config = dict(
    train_examples=97500,
    translate=0.12,
    arch='squeezenet',
    depths=[4, 8, 4],
    shampoo_beta=0.99,
    one_sided=False,
)
Rows from block 6 of a small rotation predictor, named by matrix and row number. Rows with one number belong to one channel. Each number is 128 + 24 x the weight over its row's rms, rounded and kept within 0 to 255. All counts start at 0. Numbers have three digits each.
Before each channel's rows are labels from the 100 images, of 14976, where the channel reaches its highest value: "top examples" is what is common among them. Only what is clearly more common there than usual is listed. The data: made-up waving flags.
# sq0: squeeze pointwise conv (model.blocks.6.sq.0.weight, 48x192x1x1), inputs 0-95
# e10: expand pointwise conv (model.blocks.6.e1.0.weight, 96x48x1x1, transposed), outputs 0-95
# e30: expand 3x3 conv (model.blocks.6.e3.0.weight, 96x48x3x3, transposed, each kernel summed), outputs 0-95

top examples: saltire; circle
sq0.45:128117136094080121109151113131133133117110126119127133130109115141168153094132157135133116097099136113105143161179136130082109129103128116157126153143118102119142121148117086118115142129112110113103133128093102135143119126103171109108116105122149112136117137146150077138119090102140127154
e10.45:143115127106157111122140111156143152127164115130068139133108170166062103139147149106152157129118098109108149130115104130116156122107107077129141125142091142117138135119159116101116115114100120056133112109134129156111099128137140087111085150132138107105111096133170136143145084161141160114
e30.45:107141151167126074084121143153131142116090154132134109116118102128104130119164121122101127113111110107110106129122124131188155102139109162146095125132075159092127124139130142095153148144145152159112144130126099116118152082126107144151190113158108093090098128113115083139162117110124090106

top examples: circle
sq0.46:154115131092095127138114123165124158109105107142126111139090151130097151151145132114112128157132107129135126108147125140130148097144110135129097085127107104082108120108130133147153130109097143146129159111118125154138122120111070108101122119126125139100122080123118131125140110108130132113
e10.46:121103148109174148136137143084095081142105144105090118114126085124130135117127133114116167117140110149115169091135106121150120128135130134167134120137132093099111119143129118164125132077131107076126145130068131127159180151134108127166180088133129143160137147087124122093098133092142114118
e30.46:136154124099133093054116099192130150132133151116132076119134157094148138096116144130123138152119117090137099133132098107081126123136114197139186121109126125115123120133107091146159105112124119104155146094125137090127133130152134102101144130120142111139113095141166113127129141115112111080

top examples: triangle at the hoist
sq0.21:107122115129160114142149126093141184149194113133131100131137145116166118117132140150143116134115114116131097151108142089115134134132105116129124164119128113129109167112183127080109140086125124103117145113117141089097126119126197129127110123079106147128126138118123105126150119127132122124
e10.21:133100093108121150103119101133144147129147113125179119131130105113141114155158101121117104113149131146092088149132118125135099133154102103111130091149134143112140107126166105125134129111123185133154122128146080169177103101140123144140120152133087094102114133159076133128175122160062111093
e30.21:100200076129133163131115111097079170140093147139120127162092145164167122121130109128152135085086167128126151133130139130145096128152162126112124094140116092180167118129130102149158159095141161146159130116137126136107162099146126112101118145136105130123122106106104135136143113131121159119

top examples: offset cross
sq0.11:121109161115119125130128163140097158113137105132145094127116166118099128126116143147092103158154112129126115119159109126130134154120121099154094170129179113143101121163112126137104134113147134100146139135119204069126139104121114117110088133125142108135137139126124122140112092141138144171
e10.11:097148200116113148100143157144128107131138104119118109135124119144171135067103116115140122166140131133095141124117178145110131090137129108094126157126157131064095173117114143100121111138117157110127111116128134110118102099117100129131104158110145099148130099101112128077117149106149151074
e30.11:136130150147086118129145103144106134096157134116164140093107187109116162127108154095133142155155131125128150143127111147100130139110139117111122166078141148116116127195137125145111129122128185127110141102117166161104116157128106101165166150157138184103135134162129146106131155164143105099

top examples: diagonal band; saltire
sq0.13:126145133109134153104113139112135098094140108095124134102110140140139110127117114123080107145102126134124133137122134119167100132107112098146132147120145129144123092168092116149121119140152142143110124090164118138133082141139124096128080136157125106122115133094087112093092067115114127145
e10.13:096164151150117093125169107142117118150149138124097121120108155111119126123144133113125119105122131131106123091126096124108151116151119115176125155092191116111115122142113103135094109135131096138120166124123157158163214173130131124071089118136142117142121161119112085117116091095128114128
e30.13:129129205141188101186164153166120120107155102177141131134121133094118122142165134109162112113111098149113132127119157108149125093137113122140140165138150147123129120093146152113164146149108137108142131143129134128127123116139096103147188127150140114098119097121066117121128123117165141154

top examples: circle
sq0.25:142105131133116102134123094102130107178150160105144115116132113125134121098142124140152128139119129125133127119143115137150119067118120121088155124111118097134139156121128097138124145130104103146151140116149118122105118132150131097114138100137104130142113125150142132133130119095141126136
e10.25:111146123139139127135137115121145131124152118098156130125104176142132140137122125138110114140112104130174134119126107118122153111127126110111154174117128145156131082104116116127067165136079139144147135125166196152139098127114149098108059157138099099145139151076166103158121129144076127135
e30.25:098116131093156122157093140150100114107139148108118130123107170100129095126136152173107115160118106126101074191158120133144128138127123101093146087117128101062135102110141105098125125118110105151174110124144097153129131087140129085154114090132128117121176147157150148144125109135133127118

top examples: diagonal split
sq0.42:136128123179119090096157135138124125119115163115138145106091136137157146147166144147126107125118141129105100139150109124173136145143113161204117137141173115138068125131166101133099136145088123120131168139121124116111154151137120129143128082126133140133143113123134114144129189139111131112
e10.42:111122142148106113114111128125096120122131121092183153109105124159119129139151124106100106108172101106103112127117092090164124116100096155107129110140136124111155132116103096115103070119178166152096117114146111174180166134146079116089114144101119132137117103127111154101114127146115102101
e30.42:100117111133161111104134155145140187130135143102135144131138099169137134102124118099108127125102140127156112126114098086141126117123138119100133131111141173124109142128162143097149181129062142123156139172135160135183127125153103139070134178124124123139143102116111136121144181115121179148

top examples: saltire
sq0.5:118091098108119120133112139121105116128113137087152140112140079153152123115160146122086117115127133139132135156096141122090107178124122104103129146092149120132118123117105134142107150118103155101163126105135100165123122116104090134138093124131135119142127090070161133095094135125082105089
e10.5:165137147164107117157108140108136143111107120126089124110138181123161103148116116135147114090080151155134147143131111090099132126128122140156137067113109079143170162104143129137132103103150103104116150120133083084120113153145135141072117144160139152167115119149117111158125137120174156134
e30.5:127133128134146109093081113132100100144091126141115191137160140095102112127099111104139132095101119166133142116117110176115114089146102129171150105169116143142119092099103148143140136121132115154130110141126148097148097092147125095124120129089128110113144083117161099112143078095129118078

top examples: saltire
sq0.38:117155143114124122131106122136121147123116127133110113132135086106092144116147118156122146130109131113125135098110107141110158110123152107117092119154112120138156137104165140152154120138126114104100154140136157129111134165136112162137109137118102117113119104134124103077108054132188119109
e10.38:112059085105102095115169117072117114148197149143115094137130162128108136137107145086147136101134123091108102121098127159146149131168132119098117171152126124107145119119128143104107149104131138118144122094119150170117152126116136120142138137117132129151125145142143118095100080083141132164
e30.38:124091142091145134083096139152122182131117114126096113094158132143105138143137096128130135117114133160131102130122132130136110140145131095097134070132143119142136115140138148088099126139138134146181093111088092120137104130120100088133132142170150096081096092169121156144095136111187105134

top examples: diagonal split; saltire
sq0.16:100143075141100111111108145132098114117123124123107063119124141113137111108094171114142114126088132090123106164140099124095131108137056128113081124136119147111112187109128154118117126128133142086123112109111119091087137134101162134123152111118117105099103082121140124135157127120121119086
e10.16:127124148106130122109115151124104141155153142098155156135115110127139117116137149158097173124108090127092088158107137147168106134123160127103108153165146083107130128119123143115107128106115147111123085103138172179126118123135082119138097145128147110143113074123045138089120126139114167128
e30.16:126110174107086080134095121157079112107118116107117140126144100095133167081203146121132086132119122116129157139106135182127143110109117114121142128123139104124131174108129069138137149136115103100138110118094136121124150119127115135134175145102095131086129112074125124136136126101125104120

top examples: saltire
sq0.31:125097122126160124121130104139121114109105126122119111133146103133078144113142138126150092138114139130095139176146120118125128135111107151106112110152152145115134110109121093163138131121123148132119107142102124150150134191094131108128141088120150147135136126104116142118106127112136112141
e10.31:145131135195103135137135147159132122122152091126103134103118084147151108096105110112136103080145124130129115149130135099157174158100108179121109145149106121098170116109117084140153143119107124102138127160109118165123141174120120140147104185142146120170087134127107122117131144127124186133
e30.31:166103148142116127111147169121089138159077101115151077117103138113094157118142131126154137149131123148132141133199124117174144108118103121156106110116149165119147146160120138122141137104155169157120142114122156133110101130141124142124121124188156150109138100132213115110111144126138139114

top examples: diagonal split
sq0.9:148088149149125174123125114096159115171157164111107145147117094132122106127143102147120151126136127104118106150144159133139164125143141088160171132116131104136120105116140109147105155145106114124158127106079081136136154139107097098154121132122139110142095146110131121128168181100140133123
e10.9:127160125132159142120076124129141163102138123123160120123140125122179126112111110097121120115095117127137102114130171096118104101146140127209130122106118126140093117130096121145138090115100118113102109158181159135130082105102140142096134127141132117097147101169180121155130178091129141132
e30.9:127110110117112114158112117156158120137150139174132153101135098111155099096170134154128126158096196144156092104112169110090137100104097114148156134115150142116142113127132160158119176136126118132186114096143129128108100115127116113127147174095114159155117139126150146188121108106143134133

top examples: many stripes
sq0.39:139115108132127129124116066156129141128151079152101133156114111126166095088122133107130071114137171118103123097128155172093144097115099123110153122080115116117135098126114082109111139129133151162163145114111131111093132130167092103147145139138090149158095149142121163121129112122155132142
e10.39:150116144128126118156094105093127100155150132131126170138124176152147133113137091116130123163106109107119131116120090149132108099171095114182117105112108114129104163168122127089147156145134136138105134144127110138114109136114175166153153124123132139091161097108128124146136088142117046093
e30.39:129156104166128146131151153162106138112131161134109109148097173107111114126138151156112129154121136132167139145158142096128110125102107088138088103145112134121134148115121100077149141104122099145108143146091099145144069110072126143120104089169099123077116113124130135136165101083104104126